Rows from block 3, named by matrix and row number. Each number is 50 + 15 x the weight over the matrix's rms, rounded and kept within 0 to 99. All counts start at 0.
# pw2: conv module project (model.blocks.3.conv.pw2.weight, 512x512), inputs 342-511
pw2.150:43 31 67 15 50 46 49 49 59 34 43 75 52 40 53 36 68 70 46 16 68 44 65 40 36 27 37 46 66 56 43 81 67 46 62 48 69 32 41 42 55 62 43 37 47 48 27 66 40 54 61 44 67 48 30 49 47 45 38 56 47 25 59 28 32 39 47 65 50 41 42 56 64 62 47 59 34 70 38 47 52 29 65 21 45 49 69 44 48 52 70 30 58 76 61 59 29 36 55 51 28 45 43 25 38 48 53 50 77 45 43 71 30 57 29 69 55 64 40 41 60 60 54 78 60 34 40 48 08 35 57 23 58 53 60 37 55 40 66 36 55 62 33 16 75 45 63 73 56 48 59 55 18 52 59 49 49 52 66 74 33 45 50 24 27 49 56 62 32 45
pw2.151:59 86 31 48 44 51 41 29 34 59 27 61 70 62 34 54 45 45 62 34 26 41 33 50 41 81 54 49 75 20 56 80 58 87 53 60 47 45 83 44 58 42 54 53 62 60 44 44 83 53 46 56 54 47 32 54 65 22 37 56 56 42 74 55 33 66 56 44 58 56 85 49 50 41 57 40 64 38 73 56 34 39 50 52 67 59 61 64 46 28 75 59 62 49 30 30 56 29 50 38 51 38 53 67 62 77 59 54 65 55 65 57 35 63 52 47 40 43 70 44 74 51 50 61 38 47 36 49 18 52 50 65 59 55 44 54 61 38 13 46 60 60 18 59 47 59 23 38 72 53 52 50 40 51 30 62 70 53 64 43 68 35 47 59 65 69 62 52 46 54
pw2.152:27 69 63 35 35 53 42 50 57 25 57 38 57 47 58 36 55 32 55 91 67 44 66 48 42 76 65 63 37 88 43 76 45 46 52 63 78 67 45 67 32 31 60 42 65 36 20 52 39 51 53 63 46 45 62 85 21 54 16 57 32 62 43 57 53 59 20 57 62 41 57 35 42 74 61 51 64 58 43 60 54 49 36 38 53 32 30 47 52 45 32 41 56 54 21 38 58 67 53 50 34 50 54 47 33 54 41 22 55 55 53 46 47 61 52 46 53 47 75 54 55 80 60 34 27 36 41 08 56 46 35 61 60 54 49 58 68 24 52 25 59 58 42 40 16 61 44 61 47 47 63 62 58 36 41 45 53 75 34 91 73 52 90 53 35 65 46 72 23 21
pw2.153:42 32 67 43 50 59 45 35 35 79 50 13 38 56 43 60 41 31 45 33 94 51 53 63 49 62 44 65 50 74 34 66 40 63 43 47 66 52 55 51 58 49 36 59 58 47 56 52 64 69 57 36 54 26 66 56 53 48 38 63 34 13 29 54 49 27 71 61 39 40 25 65 62 47 61 50 45 51 44 42 22 59 37 45 62 58 16 61 30 45 28 28 61 32 75 60 52 47 53 41 50 47 44 53 58 74 41 24 39 53 58 53 43 63 44 47 61 56 02 52 21 29 72 66 60 46 22 59 39 35 59 18 47 90 60 73 49 76 48 51 61 63 53 45 56 51 31 57 51 50 34 58 51 55 66 33 70 40 41 65 37 37 20 59 55 63 71 52 42 38
pw2.154:78 52 63 57 58 29 68 54 34 60 46 60 72 54 17 37 50 30 57 61 28 35 51 36 37 41 49 55 49 63 45 63 61 57 69 50 61 32 48 52 50 49 56 63 37 48 61 48 32 40 51 67 62 55 56 52 74 52 48 34 49 41 68 60 40 51 52 40 63 68 53 22 47 65 31 16 66 54 54 40 42 54 50 57 35 45 34 42 20 33 16 56 68 64 42 34 59 47 17 25 16 70 56 52 80 43 51 34 73 64 53 40 47 43 56 53 36 25 73 56 85 65 82 73 87 31 54 77 51 48 45 53 37 54 27 54 54 09 38 52 44 39 64 56 58 60 48 54 47 65 63 37 56 57 61 43 55 28 71 74 40 48 37 52 65 80 76 57 43 64
pw2.155:59 44 43 65 53 59 36 53 58 35 43 22 58 48 70 35 36 59 40 39 80 29 69 38 22 35 39 54 59 48 47 48 67 57 34 55 41 45 69 53 75 79 40 63 52 47 13 92 42 57 55 47 39 58 52 41 38 44 79 38 40 58 49 60 67 48 68 47 59 55 44 26 60 66 69 49 42 40 28 56 57 59 57 36 49 35 59 57 43 34 41 32 40 35 41 49 58 27 32 57 37 35 45 60 23 51 73 65 65 73 99 46 21 47 43 53 38 64 57 51 46 42 42 34 32 35 51 72 44 35 66 64 39 55 46 33 47 47 76 80 38 63 37 67 51 59 37 77 27 41 32 35 63 42 45 65 28 37 73 53 26 51 22 56 63 21 51 60 53 52
pw2.156:60 64 49 50 67 43 43 59 46 48 41 52 41 77 41 39 74 50 51 32 53 32 51 46 37 49 60 69 37 65 64 25 47 45 71 54 61 38 33 58 52 32 75 59 30 53 78 28 49 91 57 62 36 58 81 46 67 71 15 28 37 27 37 42 57 64 53 73 22 56 64 16 76 55 55 48 50 24 47 43 56 52 47 60 57 56 59 57 82 42 21 42 60 53 65 45 65 68 56 71 65 83 46 44 51 48 45 49 58 73 16 50 45 56 52 46 48 55 62 45 35 55 48 41 37 25 37 41 30 68 70 21 46 59 58 49 37 75 63 58 17 64 78 57 64 54 46 51 39 38 57 46 48 56 72 70 58 55 53 44 51 51 64 53 67 61 67 67 44 52
pw2.157:33 59 50 46 50 77 47 46 73 64 64 66 64 49 64 30 18 54 42 49 46 36 63 29 56 51 51 29 65 91 57 09 18 41 66 53 40 46 62 28 44 41 30 75 63 47 51 53 34 37 48 61 18 83 49 25 53 44 40 43 57 50 38 38 89 26 33 59 39 39 71 74 45 47 21 46 30 62 57 45 72 39 66 36 37 54 82 61 67 43 49 53 38 42 36 69 36 37 42 54 52 54 47 51 43 59 67 49 36 59 30 41 35 70 49 50 37 46 35 46 37 30 53 59 41 63 39 53 50 31 42 65 35 66 61 61 44 63 69 70 47 60 49 35 45 50 71 32 38 64 29 44 49 43 48 54 66 61 39 36 55 52 31 69 16 83 36 59 51 50
pw2.158:45 60 72 59 78 58 34 39 35 46 29 58 26 48 49 72 35 60 71 51 41 58 59 52 99 32 49 57 65 56 45 40 41 53 29 22 51 49 71 46 20 70 28 44 44 66 32 68 76 34 59 67 56 41 51 48 55 56 74 42 57 77 52 41 55 57 58 40 17 33 79 38 56 64 32 47 23 54 58 50 53 54 90 28 46 13 47 45 36 56 58 30 46 61 24 21 70 48 75 56 65 54 58 47 55 66 50 25 33 54 41 35 41 53 54 52 66 42 43 71 43 32 46 74 57 41 24 55 64 53 41 41 62 34 50 48 51 54 42 39 38 49 54 61 34 39 54 80 55 53 49 36 34 48 53 62 35 44 60 52 67 64 54 47 79 53 52 49 42 58
pw2.159:84 59 46 40 55 34 56 50 44 37 42 49 41 75 43 50 47 50 65 61 34 56 53 46 52 43 57 58 62 35 46 71 39 44 37 32 61 42 50 22 76 38 62 77 31 79 18 67 55 50 59 63 40 24 41 24 50 50 35 30 40 39 49 09 54 31 32 55 45 73 61 87 43 75 50 64 55 77 48 39 16 52 61 70 38 60 58 50 56 49 58 84 64 67 37 28 53 39 23 14 73 61 73 51 52 55 63 22 33 46 46 51 58 58 67 55 27 40 43 47 48 41 50 57 48 48 61 62 51 42 52 69 65 25 65 50 39 57 58 53 33 44 53 51 21 70 46 59 52 45 45 41 67 51 16 65 50 35 44 49 49 45 56 52 60 48 33 54 43 78
pw2.160:79 27 33 49 56 63 46 79 58 68 36 36 39 48 26 37 37 31 58 54 67 41 35 51 56 58 46 60 69 64 66 49 61 27 29 48 35 80 35 27 48 52 47 40 51 36 86 50 70 76 46 52 53 48 31 30 50 67 58 41 66 72 38 44 42 57 13 13 30 36 37 58 64 34 37 60 56 36 51 48 62 59 34 60 52 53 63 34 59 46 66 48 38 40 64 55 42 62 57 33 37 61 23 30 59 35 54 54 45 51 65 69 45 81 34 51 66 36 72 75 21 71 65 54 41 53 76 60 65 28 55 46 26 45 42 67 39 45 63 33 39 43 28 17 46 52 80 43 63 70 56 55 50 30 30 59 57 43 53 08 64 44 79 60 53 52 61 43 46 37
pw2.161:39 45 40 40 29 49 48 41 47 48 32 51 28 46 26 50 50 60 66 53 71 59 52 58 35 44 60 25 57 50 56 47 69 74 47 31 55 49 49 18 39 55 70 50 21 52 54 49 32 43 50 55 54 32 48 50 47 42 58 47 44 30 47 63 40 81 42 41 62 32 26 49 71 50 44 24 24 56 81 65 57 66 43 39 65 41 26 71 45 74 60 46 67 53 60 49 63 52 60 32 59 60 65 55 73 69 50 35 53 71 54 87 65 71 57 81 25 59 66 61 61 52 54 69 60 69 44 42 79 57 31 46 49 62 56 48 54 49 41 55 39 42 36 23 31 56 30 53 40 43 54 62 72 50 53 46 50 42 52 35 69 27 47 32 50 20 55 61 60 86
pw2.162:51 67 44 55 89 49 66 42 54 65 48 38 43 53 35 60 61 50 68 41 37 65 42 57 59 37 38 54 79 70 27 99 51 60 53 35 29 72 39 48 65 47 66 43 22 61 50 45 63 58 66 52 37 41 67 53 65 41 54 53 33 59 58 51 21 45 49 47 32 62 62 72 56 75 73 39 74 79 82 46 66 64 52 28 51 37 30 54 27 54 58 47 64 30 28 50 45 62 61 18 62 59 39 63 60 51 79 79 62 37 62 20 90 48 62 78 56 18 55 79 46 68 57 42 33 83 57 54 59 87 62 44 51 63 58 41 78 34 57 57 50 70 62 52 38 63 64 43 33 50 81 55 36 82 53 46 45 20 66 65 57 59 16 54 62 16 52 51 70 69
pw2.163:56 43 45 42 54 61 57 56 51 52 40 43 51 35 36 25 52 59 23 50 41 70 60 48 53 67 50 24 26 20 47 64 35 68 61 31 38 49 56 65 36 56 29 44 07 49 49 46 80 52 34 19 22 68 40 62 68 55 99 41 82 73 30 51 44 51 54 61 68 17 66 38 51 77 29 60 55 74 42 40 39 62 48 86 64 34 51 71 51 35 63 46 91 54 47 53 25 54 55 64 37 60 29 54 35 41 96 42 76 27 62 60 22 42 50 41 53 48 53 60 52 33 37 60 45 25 49 60 41 46 41 36 51 55 25 36 38 45 49 59 64 34 89 61 68 53 55 38 76 45 52 76 36 70 24 54 26 58 53 57 47 34 54 71 33 46 55 52 47 59
pw2.164:86 43 67 42 56 46 72 42 40 39 62 54 49 31 63 66 19 31 37 45 58 47 51 57 56 70 39 33 41 40 41 31 70 70 55 55 46 55 81 27 54 49 55 63 51 44 31 17 47 39 72 57 78 49 69 18 78 54 60 48 33 34 25 71 35 51 83 21 34 47 45 70 42 60 52 19 50 84 49 41 65 35 53 40 59 65 44 43 44 55 48 71 32 47 28 35 63 66 36 41 65 61 48 63 56 38 34 46 23 41 55 47 45 24 64 39 47 38 36 73 44 48 33 46 60 24 57 29 64 33 35 48 63 15 71 42 46 34 39 48 49 37 51 54 74 30 54 53 53 58 65 48 41 41 76 50 41 46 43 40 54 28 43 81 55 48 54 34 36 76
pw2.165:43 57 48 42 59 52 69 30 70 47 51 26 74 52 50 77 46 31 60 70 54 80 77 35 45 59 37 43 32 33 70 57 45 69 29 47 31 33 47 30 45 36 45 60 45 55 38 32 49 61 38 65 55 60 31 39 38 62 70 37 60 47 48 39 39 84 46 67 11 33 57 53 51 32 80 45 45 38 52 54 45 53 71 45 65 48 76 50 40 41 61 51 69 51 30 47 42 41 50 48 43 42 54 18 42 58 64 52 30 76 44 16 43 47 51 62 58 58 45 22 32 63 47 47 51 51 88 32 61 59 59 33 50 58 63 23 64 36 72 60 55 55 29 61 51 45 38 44 47 44 50 27 48 61 43 59 54 70 39 49 46 44 64 50 29 44 54 51 76 62
pw2.166:38 45 76 47 32 38 50 63 51 70 54 65 63 48 56 44 20 34 60 60 30 46 22 50 25 31 47 40 55 54 63 61 61 46 39 62 47 63 56 34 56 56 52 51 13 43 75 61 32 44 52 29 42 48 74 58 43 62 38 45 69 38 62 47 36 42 25 36 64 37 59 48 65 33 59 56 41 29 48 56 26 51 64 55 53 72 48 35 45 54 62 36 80 48 46 52 49 47 69 32 58 56 47 79 68 69 40 52 58 39 81 30 58 63 43 38 73 36 51 35 26 52 64 67 51 73 50 48 67 54 50 35 58 80 69 62 73 51 50 38 76 72 92 32 32 58 67 58 41 39 58 45 44 53 60 50 22 27 60 51 78 37 56 64 53 37 51 52 78 45
pw2.167:28 44 44 47 51 59 54 29 59 32 26 57 49 41 60 60 46 52 73 39 57 29 60 53 53 68 19 62 72 53 44 56 40 41 16 32 76 47 42 19 23 49 20 37 53 44 29 52 64 31 33 49 50 55 45 40 32 59 42 50 53 57 33 61 24 61 34 54 71 45 41 36 49 48 50 28 56 58 72 81 37 35 34 00 22 56 30 51 79 72 34 55 30 38 59 31 57 72 44 55 39 66 41 44 66 52 50 40 59 68 35 70 31 48 47 48 48 52 55 33 41 22 70 59 51 18 60 34 39 66 27 50 53 34 67 56 23 30 47 64 16 55 63 57 55 28 61 59 36 54 62 47 44 46 61 49 56 51 65 85 79 42 36 30 51 37 07 58 55 67
pw2.168:33 39 17 52 67 54 70 00 30 57 64 40 63 71 42 49 32 68 27 89 84 67 62 50 39 40 40 48 33 44 47 60 66 78 75 51 47 46 39 55 44 71 71 56 34 35 53 58 41 29 44 58 76 65 47 51 38 51 54 31 72 52 72 56 67 82 72 84 51 55 45 78 47 26 69 68 48 57 41 57 42 62 19 87 26 21 35 47 66 16 59 32 20 63 61 58 64 62 29 73 43 63 43 44 62 66 63 56 51 64 77 61 33 49 59 40 73 65 55 55 91 34 61 33 53 51 50 74 41 50 67 30 37 36 61 49 48 31 26 67 64 52 39 45 35 37 48 46 64 39 20 45 60 58 54 57 63 40 62 40 38 28 50 43 25 50 60 64 52 31
pw2.169:73 35 49 45 48 74 63 37 52 64 63 31 44 31 58 67 51 71 81 58 63 61 40 42 47 34 65 38 49 49 53 50 40 52 54 58 44 71 15 48 46 37 50 45 46 52 45 38 42 45 40 48 52 68 59 41 58 75 60 89 45 77 52 47 56 57 19 88 48 33 37 51 34 69 42 61 27 25 47 51 37 44 58 57 61 50 56 39 72 60 31 60 59 53 44 52 52 56 64 33 64 59 61 42 29 81 55 37 62 65 56 32 56 55 26 54 66 78 68 37 41 57 78 52 35 71 30 56 49 51 48 47 34 50 34 60 32 82 54 56 58 63 13 45 47 37 34 41 57 56 68 39 63 39 62 24 46 39 34 49 39 53 21 25 61 53 42 55 60 30